Rows from block 3, named by matrix and row number. Rows with one number belong to one channel. Each number is 500 + 50 x the weight over its row's rms, rounded and kept within 0 to 999. All counts start at 0. Numbers have three digits each. After the name is the row's rms in percent of the matrix's.
# convs0: first 3x3 conv (model.enc.1.1.convs.0.weight, 128x128x3x3), inputs 44-65, a 3x3 kernel for each
# convs1: second 3x3 conv (model.enc.1.1.convs.1.weight, 128x128x3x3, transposed), outputs 44-65, a 3x3 kernel for each
convs0.62 105:505510490483490585486448484472503472424494498509513482488515526437543452436439423490478439479578565479463489479491482491538549456518541498510484479550541519492511516521470531566448518543472446495429453539441605466503432512513477571501452495380475529510492503543527493462428449454447513499493486482520476465450481422410508401541492468516396494434471442425447520481485489503454461525540509449506407458445525461424449487414430387354408549493509513505500529614547490523540516557551606491500469441468414495488555528544512542447563663598517521542460504507463528495450457546586567490516501430408393457
convs1.62 092:496481417511504448491520522448481477455528570517523500546535620527438507526385532458418433503560548545541474530547537439523439465429465508452496496482501491531535455580581479581498528551570531503494527477528582510509454478460526455530474521579519554461478492484488563464467473411528499441560561521491448511559466531556518511526496522506380414499430410465479459536558481483524510480435518508470619476512588511497509449465527403545599490527522487568393439557576430439458478493552453516586487400381417458468479584612467413409504450450416489493463534490482565523511447524474476514467506419539505417
convs0.63 094:459524489452538548497599568484584548571568559602568581435515519383466529451472478380426377431439430510527464421523519481559576409476507437439489491498495463469484519492401445445438427431420459444378515535508538567576520573508455437482508523544544506516570542571491462493479470484508513464461483467442475495489435438531435398401444414410412439456406412554574500522581491519648524483412299484473415546569447552536532582539568583502541454471482513539446506579523442479468416508461424459441477493478480464436426431398500480431525499508494521526520536488514514513493465496415423522407391484438388474
convs1.63 099:513476424528510441518553536383355405457376415588498505572576537461571529441449432539530534459435481501436447408421481382453522416480541542529440535519441545515472462429488496474544440425459576460475535416439507500505484444488539468478494492483456487482440540577508504570511524502496526486479550521548537461591499459562437412472518550450496498490525462449429465495467473520502484504547493513465482532493490520535517455569576401447462454432495458434469424453481464478528511570577533543502482535581536509534495488506513494472560519509497470491449539584478536557490522468537497539531503509518474477
convs0.64 096:508461585520482519525492506549432429559500571435509540514470538441470550530461458416518497427427473466397431547507492513473494501507535461461489535528483496517473486504561470401518517329467429526575428590490494577414453471491408470520397478493504487500495572516516551468431487522487496475608488438449491535431501540414489601462440498492440509489500517419433495477437434432390410435520557515431531539422566487491465456472495402434486535525453505468416540454505508504501456481467458481497459572563473540575403480508570504479550502529505516505525547498545537498528508499418486506433532545546530543
convs1.64 103:587551463646505418490471477455530540436541504452520500504503481477548468451538464556461521567523554460449503574603467613554464615555476433504468462508507485536467533487523469479507424510526431476489467490507491445486428449526451534512523544520511438446592463471603536517447495494485474466542486529560562625527541586494514485532542556513537585478479551519545579540475530572456543511523450467511511517601487485473513489495466495507475520448469597407463587468466576529495470494492466525493536512664456459589463389474462497449447494428504583512477501585465480516460466429452624543431535516465467546
convs0.65 085:466481489475589557446532482497500529537487458450442430516482487602534472543517459510482460530416448495553587567576524577551514521507547474479510518529520488477468463414441430390465520469492580473459589476432576501419468489473398462560482470582510526532540532500494482501586501475554444467531493506497549440444486433472442461494550556549478491679594460525475472429429392432426411558546568569522499565561499435436538427462488462492449519487506502524497535579500506455473517453420483421380554570554521536550525500609492541574570501598626535560530504498514607535466543490490416434509463411494425402
convs1.65 091:500552553540581563590552560534531547554542548481475514461445448512484466568535473507537570475489544523626556573506520562487467497463439497476442411508533436511492494428460579471459615568472484481462508494479480414418498511511485472479486508499579514512499383448521390451425470518479540526485554464523574487504510479549552543514451509546488551499461496579614563531502525505443549595552522517496470457441450517490478471487555529491490429445523491556556495487477560549477476490440495535503502445426436430423527491474493508406505504361487399327589582508570572495515573561509503536582556523629598560
convs0.66 129:501513491517567542449469486505474438525511498467457452483457449488493483461422466542557531520560553532552493481473519474490513480506491516546535496522534527547550416447435461476409469474403521526506549589526534608498449470457475477433496512437386454463436457450473490475515557545483505496513508501512531497500477495493500517548529488502493502500496517547551502535551571505558580670613604700656582627610559497462485506508506480492504513518491521506500497510511515520510533527515523529506566616558512535536461437480428437427435463427473497455461512495515529510518472466474479485437419474386404462
convs1.66 077:478492467499549552519518494449489576525512536553508524475541524442523560385517535451436483434444452526449488542476476440451521356458624481495519462493495552541520544520458513498486489489497499476423480488457534520474517502516535549502538544519529529543515506511512477469557484498553470475577472520432494530426468426406432366395507599441506553521509517451526594505462430542480473447447480355372413413475501516500497472451464420478510451478495446431417506464495458488533508450452547492405524566588509460459531525433614504520598559523623592514445505451383405439431451530496607561490571575562589575
convs0.67 104:506506453498479446470514456491524486442519483464525534614552516539523485484546549566504484508500538496517553529518488487509516432411426544555516542497499458470516517499436456449414427456483536509509507445484492393472479511516430449559401455542462438457438462457435476502474494555514496524501466496519550542525513511533508487605645653523496456477444403517489480487430498523502560466496489466450429557553503498533542458448511529484529486494472523504434514490462445461518515486487485477506376379410408414442423433450483493491428446432385478511567580552523518501446473492426521518388433432460433468
convs1.67 098:477545591500526485517453453536527536582582563563521538577568533448486499404396447548565616455486573497466509444511506454554531427452482489548531439504577504526505456516561453467528478476463481510533473502460529512455472570604519522532480475432544591527508516564545575592485547485516474488584489523553552517497542515452435396487514572420484517380464466420390454430411437377397458433489489520526559558616598587512459418451525454553587496503516605521507592534562516509482544535505473495519440429426470443468410448434556521507503541517548604554476506554478438487480469450578566511534451519489412489
convs0.68 081:527551530638543454533555539542491406500527414567545475446525515343479486459553556552535553534513499566523496504540502576607484499508426494551506560609535515542484473477515489483425432502450375398470450404464497523471484429487490426453475454457525446471582520479537522470492563632498585552476503489441519448459481447388478494531536458494513519449453536445465493454449444465522588524502584497478494526499560511452538499426526549524612471474528469530549530541520514561573568538567509533536494472518581523503464423460571564563635677694562630557480489442509518525449409432527487424448546448465568463
convs1.68 091:499483479557567532539507519572550516547561531519509457439485509490550526478448430514545548410450529542531556538515510542500477517514510467404413449428434436446401479492503530547537524530510470547467471518505454506564507504522530540478552527500565575477561519398505502450466450477402457496412448485523493513542604565572575602458473536510484516560461468487533493472544507450512481476526536506505468485569416559524496442504478438528513508435469516512540494465492409486462354420453473439454465474500440493514500516483405450478486457429546471437597600615580548538606590574537510515538495559561563535
convs0.69 095:538430464507489538558500528519582484497541451470492447524506532563511539494481486440501470494518447505463420501583514513589507545523483504467469512484472471490554558442374548436450540430493540510510481528469539555501527507430414399458414555563491464467440501532484557549573615494575573516458464471515472527454450544440499532495497449503492491455470511566401419519474494511504423506473504487460538454509546457517612466545526500463462482582487556530427497445455508460476451402466422487522456464417480499511536560605513508431483452432450440513455454532452474549456494549460398407475349494445506561
convs1.69 104:537521556556511501492426506548540524543506531520557501556540491551559495533486427518489491468476529551554585514449486520477478489542556419463468477491392595501366476495491473512507491514484509560465516545464487519469493556531544531470490497451422495545444529518526468451438444506447423502461440575518530600505565604553589556431513529468514525484450493476473487506524489591590475522423425440329447424481483518460486498509572543536497561498501523485465554503510432500527482543483479477438442512480481514493496495525475511462464487482500467529535609613484524553468467525488511517547569602557612559
convs0.70 101:571575588557597617540530519527528504446488512425445452440474491492504485506550511426412510553544534498476539439473482485549549528527537444433459482474459456476462475527456517523503474514532421502493473500527476482531600557552605587525576584548514565541502492476506447438445489566504512591501495499542463469501438476533499521451411472465426463572543580522483418510500426509564527596624594501508494455520558511511445523488452512487501501450506498517526488476448439451456459459478481484514560588596501524504565608600449429430455451464422399400444462473472518512526588549541565568526523465499478497
convs1.70 101:540573524541566510489510501530534590528522580505479497573530499555505481621602513417457506440488535518586552503497466519482494442486521488501470485569460464572464507511480524501494446469544537510502466494539459524532459464508389451497416454470469442385438424384413381399472462446478512458426513484463543579468549554512574644551561473549537489419481466559551555506542564490552601557543522496425407513454414596499453612532508545499504522492532444447498467479478466475478520507485539532446526499582493483540536502541542482477573479448503418421441442472475480502523537572522500539497502539540560591
convs0.71 107:537529480539532495488509559508546469500547476497480466523523529519483539495456540498453473534471473583501492521522539495539560481512489492445492427447484446477533585499453570507449505489443524463456535481453511482490479452456544476501505438461528478489547525514540525506458450496445488505471556513585455487551514513529541556524463518523467538556490571546525445524488435480415457571541517591553504552584539623530518536527497455449471502461468488487507496472487506496408499530433467497417505397381558478427567524422444414419457444476462477476443469510420459521446477485573489476513476476522479454
convs1.71 102:595518461615489477515474570515467530548521557487496528507545554500563546467544550515519487443512551413498620509540494534562453468519468426467486447498469398498501536485472576507511603519503450475488487496496545576531540517503459509538472489456513564482472525422495589482475499459455499502496530509501440601519479557510489549518527546514500524529502565504496451473460446442498507601423400504404395454435517671600530555486430534521441472447547492446484494495482560466496586451511565417533531495508518507514489541587577480483569546549535533544581592529509564588485512519394449517444477520515493539
convs0.72 097:528478420426498548440491500572463377558495472502468475541567492538591559489559492464422406439412445464475478493510522489506519514492544582524479527555550447506536435459481447461464563471429515453463528491431595525501548559458394497550397433425618553530537556553494518557466549543454511497484532479473472446486491447429389400429508459482458415458453494522523524426496453354480398454481500401444539415504586397449470493493461528528444476488535487533518544529530442495542507504512508482448535515466465538441403537386498489470559591592612562562539553464515521477444481485449441603473523565447444435
convs1.72 093:551622564444492476508490435547452509474412443510505524524517564436489555327357475500443503594593520457523537556581646517602638499530510495596491609572488485525408509532494465445407533580505551463503508506537482451483621607577595544536559556524453427495556498480523415435502498455485462545499456559506497502547536503529557526515495467457512483534564524463492557463546579500553565435500505539518448510529499559454528572492528509507599469520605430482554534508569568489440573418416501544572442459429544487444576522488482469451453556554445549578546574456433493507439407454540583513457504513522491444
convs0.73 102:565549504560618638440468543418439463497493502447587659513501421543562455569568520610521482599506528451408551535526475528512463503506472475477474564455414570538476479498499453410410477456445488440446452491426458529435438477445522567509477516522461474539604484453560522449536545513411466511404392451461459459431482463393497512459506529462410408534459437516605605542648600531580596521563554498570548534500451504569491299444515379366548554496510501477521505466516566558511582493488562515443571553562519477516500510530506533504490546523492530425505491452535512456530531474522517498480479466512528500
convs1.73 101:467498418470456470429442504402480482448498625513442537471512572494560614470427480514475570468442576511441534543542576446486604451465600591609575503481452499516496447504471479482428491433357548501454533588484537555499461398365486507482516503575514451435525548515531542546550489518551519495475505488445463531490534567515486505521567501506480452510545552434425509473417477429426439488513503518514519471478458603540504610548495446511543594614552591518438505479369488437456530460438488436379489465412489464453503499536475497596520530610550492515560532559577525484518446418517527546491492550478456549
convs0.74 101:417420417478492473517461476512407507574443519657520492464442460474488514451488543525551542383478568387470555448518489479546501500553486483505492438481530469499499543544447555546449513532495498458488501450484516455510515455500481453429556430431539519464549498412571514430482463457539466423586507437518470572545456537541493520481525546483486603514508579489438430478479486393509572538497483562551603513484577495440512524425569561442563468489527479502533418444499526505487454491501418459554457394350449404434421438497490501427535478442603574495484538552447515528456544510499431473536480542562509540
convs1.74 110:549486475552471512556522500520504468583529537561507552548560602463534504418474470509551585471487604444419491487491469547546502514556496490520577418459533452473562527470482540497535518492544513473508478481527449433499554559607580612589618549499546534387463422388542443371473451539486422520547500502531529556463496573476428455415502448448481533506492537469495474424467481422499490582485419584531440563528510582569439501556442431500507437473487470555508451514482571567560584524539557485498480454483407343404464407423486425444498446506529502551477473544454479505432485516466509510469481500459501514
convs0.75 106:488564517465522463544561450454359406557485485557523495544480444547489462474433457374499472450571509471463485536513571562494525584506466495544472481533599504502531672547412636515448489473509431400361547360487567480507494507519487529520462512455554529459572543489509516494420437510399432545458437540424351446443382418471431465439419518432525529466536502457507524469485553525554513498501482555491549506481539400522412458500563474445510463504524607511429609573447520494491566505476464458475502469438524481513484447537485499426406501532464528492514480509517512551503464517456466415547439538563504439
convs1.75 133:533593616504546529449504520507544539487458479494485534576555604642589565592491490454490450537540490529559486497616581433557528504468506485443501473426427571500475475468535470517567598523522486490517451442489483489543464424483473445429528426414588578528506528595514545615467466477443342356469470417556533547536515530470480517498482457489518480509432508506491520517422471515472476526420482531540565483525522530482527587478512588547529541504576509490466492500469407425428439437416471450491511409347536527438524547473524525532505483524493493545495482466495501466475386424452610622499553576531500440
convs0.76 094:449451485529539526499461520526554577491538554442406360458449417487507501499514493534489707483509547489560496516545518561538537530536526537446426584501462549509536495525530432454494499463535589565452552432527448435651458453402501542400521585400499539457512495494513541474509481460493459448412466482484518519439481514483476501508474532455506492480570516492493493505476447481460432516519582498564481551556440516490433546494398474430470517564523464509482478423444446560474490532462538494453411396469487442504435501540525462544505541532465591510489498466505480563478480519579564444530480464460463579
convs1.76 099:446474541468490574461544630555465522526454493453486431424392474447423488566559539462593585486552509438465462436494552391452477444478500466421556463414456545534440458470516480489552451468500471495504422470526433557491532534521508488514498475503567550490518514457574554470527505383510509394428442402538496512487513544526550574523532592462482568539489556586581417521549459481458595485489483517500426549534490605593596521460473512444487554547546561600518539567554543569614533554534528431449490432467463488508523596616521499460472477478441495521453535456549532519559457456516502526524471525434418452
convs0.77 093:497529533452453520393563577539477465520529502548498465537477503439448548460472458408378423499424416523529570467521511567569590542539598433500482499494608511540643445432501430464568483524491531408465449525472465521421415483554430512522445510464416449484483557523524625547458477516530477511509502481469495474494448516533566518502454473448429543437473620384425499449481527454503433474492444429442553455564534486467535499452522493479512447462408512506506500594494516518406548566461539560517483516549488541526609543532532556512545627520598566490473535467485528486474507460519523527510443581484479562
convs1.77 079:444458497463569575478539491479506529446592541481596549554550532425464429540584469446362458548499481548517483426476469332508528413564558373421576388489478508452462492410487415518532447492488540471430542511519492576472482501461469517546496555569441450512524489573607567566566520480491604525506558562446478549541521503571492433421463562525483595521535531520534483539555541529527472534497512462627590548612559564582525513545571449423472507545530612515502585495476457383486504506519612529502504468523490464489537587492517422491539442467535503500485457456488526500532463485496537509468462424600435440
convs0.78 092:561593594532485493530473445478538515509546577468488540501507523489528507495492457513520473495454425494462547532510534579538524589556506490521471478535514451453481534485488570496528570557594499574558534471511511503518473456567499456562503434485478483531519521534450470520412443485495461453466496501584486430528480448545538524500492471516433468506445509595545452570521489636511420639562520508452438472523436543560517488484469483477496545482463588445445558459521482462423447484456479464450494512537473471505429423476539483428479482521440498555591558559538560533490578521538517549455452477430396439
convs1.78 085:488516445521491428479452451455482476477512519434533579555571569423437517503508492425485512564496464511529475501509502507536475517496418482551528449492473461458489493549550507537429533510414436456472486479500436373373533531510626574504452482493519485565536470598556592632469480601482465543565499532498471508544456515521450438488519501573457519595464474534512495537458451506437451603585550606614576530533558575535535468499484517520443412470455472494467549514584559528452558536476650561440570523556563472509586536497522587526577590515538486407479482513472468461447540459442439514450496407482490430
convs0.79 106:440442455407405468476508513579592457465563492392419478484502589473504548488471507526662477434563515491516502513515570470485488478526488447500558491492541490451485388489558419468528612639510509627486501527452426477530517536472540496469502558513478489627522494535495471519507482469520483519504465432476504504510460429521456469476534470522521507521456390487504490483425466394406415634486416531497503436452558562609501429473472481430472521548523515478471499558496487427422510481469494526518507502493449431409403410436519490545449498530427497458480530461489484499467464437462480487506472549533509485
convs1.79 131:549558514540583544515502487521530471435497427481531435608482366519533511541468525536610541430501519440535509490500513496510532561512459583503509483462499475455475492531573509440488564521513450439508409471508521427453498544504471484423407409450520552556476534511538529512520468482500491506465448462458469447487485468548490497477561536485570531566518473543646595554587531532433488427361423439446421551508431539506523563520482527548535514588486539578478514465524460465536470481531505525534543547511502541491517522559488621557454518469488442468431401438437495461502541564456548522607537516571597529
convs0.80 088:503522503556514542582461495647479475556531526511467501569485467534543615532523603449384504409425514482510499445517459477594528505610587520469526492477540493468496583555544484520581486506536591456398556459467439391346607603530562603419507521478460488458497475462523459506588629471546571431459533402496447545493498530524501493460545539464558565444607570512505500520510462611577519464444411503479466518502488398477594455521603488555549484510483577543478573537466595604535579555516544526520563522459514487451485448462542534473604509498512553516499462534498486503471492472478533552401511544494566523
convs1.80 069:558513530496487546402485552503450495453483409468524433467493463321396431431476410502482490454477611576565556388415491479515524534529502558570547481570534482546556545512457513457450477433494555571519528513502489507464607518494550471434518457481519563478561537515498478588527574488563525480502497510530555483480618572398481501400418488500476491536491564490527559476488443495516537564508463495454481370470538510444494480495551528485518521459444495480469488486486452526512503547486530466449555531530472540534450512505529606583553595533537538555466528508490559512467548524520481574433474556444501541
convs0.81 104:467589603529654556562507481392510536388489478424501572588603543609549447556497422476448464437487456418475455515484488477487487486519471435458496442490461527556502493433484494490492565528560546499560435393481466404400357489525458495463451446421476489462510505503500497524432379441372363451508519574489512556461526553495495580522453418533474444538589602483592454490614519505624641437536478490598544530578541511455389452500408455531458509495563448466440506503448484464473510513495451400445525439400510501521495547607394415461561588518542511397448497492467496486509538465462417446421461403502458397
convs1.81 098:595556457526441400524510505517516522516473540539531579492477429500438480489451510478428523602522559506497552484560538475490526370482537571555523560620567463544479528503495430482489462453518565580545548530565456503472467469513417477541504523483472524572491529506494558542530471582557442515632555494444490533435450492475499498459443507494442425545498448478443482491509493548538469515383411467456475473532488484487542545433511461420432510535591475481434467454472548532467463492466469462510529513502498528477434429440456452514484502566552526484509499474555565540527468488518455564455446485524517494
convs0.82 110:572553556545518480507489474464485449461558519491491495482519503419478583540534530615593524524484464548507490488534494542591543477469457477485487494443423546619578464433482506474585475410431463498430501447409524511459451407448487522560498466493503467435462522509480557584465463503458507518376453497452444425459466519516547508483496494428373400501508508485500507493507525461469484558573612495475534492484456523532517481477445473466464537519465584561477486460460580537448472479480457443470433432537509438513540534472426458491480530498495586592483489502450450481494465512412483531421426449498536494
convs1.82 119:449351393426465480457418546478521537558606559507496558511484423511356325383379407516548599480573510471512522526612511563539537583538581570485475481494447504424428487479530482511501523555496449442546516467501513481473514424478576485474612522491539455433577482421462491526496463485465441492488460545423466451494524396504581506477475502430469458471500465512535560533508530494522528512527501507455449482458494478531572510521470520550547461493430438403452516546567471463495449446514400503494500520469521557547525527475458510546426461628479538622511511547568522571564493502612546522489494575532533531
convs0.83 094:548549440511514424433488480469515493431537495435523550491591612495551468510509462508545548501511502502478532527568534548544525476504480510539546434510538483476464398382414466447411597574498469519475507521454496485398384515481448498472501594514448511532487517534476542529480421506519419480576460422466474527441511583451568467511514513498520549508484530366411444458533560478501537586461473494496560446544624502534531450529552408537651457502464519557513488527523456475460452492453540557441463448545402440586372430574474523483535588501490553474481503463490498503506444510542480437447522449469537409
convs1.83 087:592558546475481559404377446493533506406434481435439502538529498552504494411457446561544545490501501515491474482465489456519558424495480499574531462549603509487559537533550507502488499459453515544518409476479412467453467461570486468547579550543381460556341475562353457524420457505489480498516493468434467544381491579462453522420504451369504431406501476493553512445468453517522499415423462387425492418481488395411509457484520476474527430422442513429508560444531479498489509534512536520550425584576451504509551552544525511544527537483542511491464511452466586499480557491460454577514476627517494529
convs0.84 099:511518508460528470501437475449448598545481574480483526450527486455506457444522485491499541446467448427460488522522500509517476505553507504491482544543518585547499519540423551537389554525504443441501510465574436505497561539509576529467539623585445422487505466492514501447564547507513558540456504568470404449510433444516459466497507463493419427551477467453490487475512514491508494603553527651588472516500516619543476491529490459484515468508520472493512547546519496514497522535477481508496523510434506483443512502485433490572472577534475536504544493472558506451479530488420485515428467514475424607
convs1.84 096:534484524491474438481478413429534523439502467565573546511502516492517548477518609481529461471503531558514431486513553470471527475404517530516462458454489445510537478481493485537450565504459386414433433461388479516402438349401570482441546501406481483540472492453467457462494479393526517421525562547533570409558573454429459550520531537519554509503588583493426405492560499632691608397412506465494467400468414446468493471555501421506527454510414511517521548483546470519511507500518522501492503553560463556544426463469444449487487476490509504469462505431482517511518602545375456495412502509493630591
convs0.85 100:583490456572482496423471526466431469515458468523474441548459417523460426502543548516501487443497559436467565506536541507513495476471478540545497524547507569534449600584467453571559413595678489438390471461317447398466429507437580634484578548528464511540470534474487577492508597572501534563439537582544510454523529513627551479550508523570534594522490598349348386399449463443500504573524428454499533476524558457503497505517536528570517480469523473429505465461487500482441536528447534501403537526452497513448420493482531556547512535528524476462464514500498513511475501459550495489537488497466434438
convs1.85 096:438478527492625575511540501461478498460462542522475506520431470545514492515586538525447500546545475484487422609564461527522449489491472528500414514561474408495529435478522557513460615550447533436480452404406486463557521518564476447480558423397599551573550494509473534550518561601536548550554499563545532549498479481525509570456481484485504463550553526443462455531576559618655646482470513495469464504461438487486509509455498487472420454438453408385505457441541547509463554547557588586596516568575515533544509457451520493530451573558484519507559476460541507460518482475478495590516533550517475491
convs0.86 096:436515510491545543532536499512564522465495508542508562505578394497540473515484504509528535489489554463475562506507480472544597466523553485507514495483521509589487576599543463524498435429299577584542530520566517571553516540454547550504503576549452439567526485515463530512390509554427447570614428465505539522493468513559479478412546550490514548563529452547575502513612551493544531471429472479497537538444467501473512563455459537407434582527572509459619543464511553450425505462464472443489475471506481542562458542519494520508524610576521560530543542544480571549395546533577522457486483528555425580
convs1.86 089:494551555535551499502530528427515595432472613412453453501470440510427426484486528456439433466487508438425487418532614504449559508411529485579526456598493479581541531545483525551573506468551444462490412478459476479467478394440477471414527445515498480515552437498456489552474447510469478527494515502500511462538507428425494378514480480512482496493575458560537543500411462464460444543498486515506507570529546539449510559490564489450442453475414475448398442456411520567549500478518347411502552514555565547588430454470485517499453503464540473455461503620430448588447441473415541500484443462480511560
convs0.87 096:543525483492515471523527449486507529535458464427371475566507501569536481631517449451434409505549445529507465501512487532499543546527594460547520461624558446518504522494570513516587523527508645533457590518470447439506587585593517462518466458566598535491527523510460440481447594559485634552605647543524496475574515519525535521425507518475509502578618541582497477469450513480535480501488492533487491578538492495557568576576533516417432409418418442433452444491456498513535519487468506446433451516568454492504506478531427507460455567543573619589489518531470544487488489472436362473467455433505571520
convs1.87 102:512514571482488539478488522543471426530502465501544547430502554550539541552567575490483479529441379535487466487426430554508431581553511423415373429405421537514475416427378405445450363476535409510584442528532448489485541497492533479528488454468559481430495467511432466526481417463430382458438454486517500475502500499511563501588511531513494520484505458523481463457467407499502426459516462505517453511480491431533369481411330558460389499481527569464409482494463404475556476478479581513472478467530498428478507482543459444494453468511545550497435488560485489545527463492498505529519597535501538507
convs0.88 096:432457342430529477442528516499474443534489481602517484422425417433471492482528465535626545492596564524494496524523493558588523517564548535529552534524559528535472555571561501540544453451423548376518504412544532509482566505469504464432533454381490419427490459464495498463491526490489516529526494488486561601526536591513501508556611529561557556489433444501475506455430401519464380454462362409541474492519552485525472397471487465420412485529579489520549490571574450447470461528492469547490501528509443499504447470464548576537524577524533536496551541422596568477534560483520512574460584566410525512
convs1.88 087:555528511472530535538588594508552498475529502518474423520529500507403445576426529491508638421444504470471513467478468519484396590439407530509519439510542530452490544533470509532459473437473494571583445585601440549585564516542483483503473440512498456475607606581600562533493494551528482537580498497572554443493494541423498584453488511379353475458412485536542533551525537439451563468510514537548541587521555480482494572598526527530514444468521516498549447491512456489539493546554552565539421463584539485490546539483509501440583517503506491438545540495497500445495519452467445542469437489477494528
convs0.89 102:472489444578535491456511467574554577528458439442453439439474486456539503471501434585537500482421415631562477475550554538505489527560503499554590542524563528518448446510535548497517559530444568485443552463431552521513522445415501443363447483510551528574558478487488481470428553596427473541479499491539519544515577498550570447448452543395377532601513482469487495596526477716641548456502454454485541523468435454480407436453473430512585492488492564545481468448520532545501486513499471494484470475471585529470702596580578551540459495549419475544433498533454486507493494445587494460489508533529480521
convs1.89 096:545544466492586535529481510516452524505463529446461556471480527566524493520525460448557650478444478491503464460480554477461437511542467497552599442445468500438469543520559439416437454497498542502540492499471449422476590552547546568485520490398582523517463440466427491520423461468393493508445508538461424460516477510543499487520487430419471446509534556509559500437492515534528467539509436509542473534574537574548498485466471551518508445473391390543561483534497532493458489479480544470473467432400549502473551550545472435474444452552528566545469447449526469458507526511496471512503548500448553583
convs0.90 093:513602593524541556492468471525490531486552523527520515526518519529511503536520493521470538493500484477414421569558508506562560416445464549501455520531505475512531461477483500477489441417434327453428409490452457477496499558472355453468411483495480475516517552569482506515442456419492546478502523505475491466484458467492453470492565483487547492400441467402501481480599581450478476373407545437456556422431450493536566550461448486433394544479489559500467570547480338468519450489484570580530416457470429535586417466481491481458537591541474576525507479402502587442473585477419490461489459469501528548
convs1.90 084:571601609483489514425485452492605566461488467422500454458524499440521457471460363551516492563519564483480533574584580453512594476497538513511554488451477436417419478512452456464492400432530461442417530515590563534606529566559568539572562531638460436463542472498600508506495497474559533494491546575557532489609507505555554483495473522408445486470444524548595586455516523463482487475520519477518514452462511550576592409505583379534635505550511518563468485475418453438516541451542485507505538474511474455572468506586448471539488489533566542561468397443497483526541494538557495509551521535618549539
convs0.91 096:515520464614626539536527467453531513507526511513565514585507500576552477525499479559571533618633512541475500504566517447519544472514499494424536452459536533528537451432433456543497443486424531458407538515482528470509350413426479461444455499482507477489449434518502500502466520526439430430482436445463533596540532562590580594528454501483435458381437437550494474516544497468565518522512498595479431529437461411329460510536552499541529541625681451491589512528571499509542483476514460460533478476446508533469422409519489535474467496497472490498471518505498544537523507487530505488525404462585552557
convs1.91 097:493459518563458486531536611419474482501475442484496517541529457528482423564527523480539490480472438476445459533532497532432446556478500507509576461496525491506502491544603497509586528470501434461550406468564464474505558518493490515488540502455515517548491562561496566551498515505481487465487524511500486506524489497545501484549535519510547527495492467462511535449504544506530609551484435527508531476535613555479500562560531523493472428517523457447467420498552479423448508434427577504546557518391536612540570562528489469440475539546465535584503481493517440516518411410425493574499510538556530484
convs0.92 112:475496531468543509464560430451459480461500606481511445534513475517468465529479488401591511464461388561488492499485480514546500537503487601512457510437478509506496490411477395477514452534507663536438565350522457428420581481544431467518465514437509549531468491511510557543549524432556431408468426440462477429450448428504534556520561515523514405524453447528436514488458570516612593497495423378425587464585629455477479478432463374452492508459525610546460521426438491489443463495524457534486486489473521454471561548522548493473497459547500552497511474395493481458528539519555508461512428446428449510
convs1.92 123:468472492470549481491446453540529488548473494579504518531520501551471460461345381537632575503522522438489487456478532497535556531582553574620539507517484523459433593522486522469446490562570533479466583503451539445431531524505563594533454542512587577462466509466430444519498467421458497517466452543489475510486504504471447512554480435561515453541552504492543501486494529482493498503507450528473433507455512520564548526501532471456464517512450480487488473575477534523475552482405495386459507433351527485525517635619487491530389466483426430451482488474444479430472452421478476497496548487517585567
convs0.93 107:604564571468462483527463511469495451472467470436533485469553499494479494448479536548556460602470467495504508529592596541494527589547518429506488514583465457465448464502477424498529611602528556450465514522534425431555576596506566515445427464489449487534507484513482527583469506564399524516452415442413489531442538555496510496462510511545572535482408401560482445458448473454554482530501526530551559511543475510442451505463484555553528510493499575425526524459487470429466615455510475487533497542539519531495412437504429510480447481440466433497487493470469555473458494452470493501460583477422430312
convs1.93 129:458477466412501493465558603498580562538539562536536508556496463495398379531456467540538487508447446456495510452477394480475428528472368461500529458378367465507464465557491526529488594616558469539576440493478489519549537435430485398453488449517582543511551413443544482466497492448468470559537458543449473472475514553541587527516494505548499512407535513516551555507484498465506503513538479479411473501493488478563545485410465495443465435516603461547607544573551496463445477410468502436521494514482499483479503481481501536554419488492478522502477449501466481482522506521513468531598522444550420429
convs0.94 104:530509516510557524504569559551493461483465548364481540481392511509454509482507489545493434579559512498513441508541523557493550537487516517519520532498482536525500606425570580458507554529455514479474480487496523466494506467477485495460486488446549537531534456507575480466462508503477540519451451448472433399608506467565534499487441486495459509467423503486415411408502504402577603534446468560513518539528535537509594480544627387504521505518483525473474579466526484478454444498483454489484499452398522498466517488518484487486461516517426507470459545594467473493502488506511444482536446485459438474
convs1.94 112:503498472527404424530465501564611538562497476450461468624678531566544505622540423459517529453420434402450492482449484503430462463434475516581502503489499518473487497488513534465504591464402516508459485576621509529543524567644525550582565488480485520513520495503521479437514552509517542485517523470516495449480463446490460470545488401458538530434477521442501538472532576506560521471481508515555534517603554523479474568636610523504576521481480510458516480413396487479560470473500539512509519592506570559500586530504518524543423523513450516520462514505480485471490471400423548580474492579530542516
convs0.95 107:473456453527450490467476563431479521472546472370379452424465427516456459520476473456440482460584579397448440547557540538620548520497459476514448499536507486513490474414458490418461578461445543413464521446525486610529476542601542444462514503593553498499551469536522520535498583474471544502526500498523460495513464529458376533490551486447539492495444514473552569634533551580475524344425545539466569409418410468455547448478525387457467505467481488564508606498470448521581450465513488495499477443455501562489525577457460524506563558565517512530456458452485473502450514515510488550462456564446468514
convs1.95 091:401461631468608587462559524635573542604519552565528525556491482605536500596647543495485394441462417563465523478505551424482556574554533512463475542476426458470506575498478560477523476508560538625564436472542451508551444481479459481496499533522513472497514461489474550544514537500566555464525492488631517594574613547517506477529464496454482479523481475504525479399514471424451418580445523526548560541492499473456519473460457509503544560526551454545570489586508398464488530510564516471592539471363529500469553521542436496554463554528475452510497493487503511524553540510469452401531477456550429519
convs0.96 107:498565522604642497488432475453503461493537452543511433524531526495488466527499523447420495517495508577490422485510530520546544482514526483511515513469460515543479494453488517407409503345451551508417445454405473569569506469481534490444560473383467428522477512498543595552432456522439511545413424502485478496488550542503504545472441459481445476503490411562543424639542341661526429466435405454492399525588484517565467445445416474507513600548506520472474469488535519425491532478537547504493609469484591538587577593607559517488475512557512518479530491504520495467526468428515492517485481513564525431
convs1.96 106:507504486483484525532466438607510430612546508562474474510485491424412449480479529507434449576469506506501537426496503462489448518490530493485513495531451515513504510493516542484495494469409539515478545493501515482424506511479545514527447489557465492507503561470478558453523496511425482527494471507501491484485417431526455482519568527526541604578539564512483476579518491457394411527529558562596584603610562520494512442532525454434444500493519573510464540464578581529483467517485528475486500501549406472456443515500549560513506456406538524530477450503557443459552511490533427499578492458562545525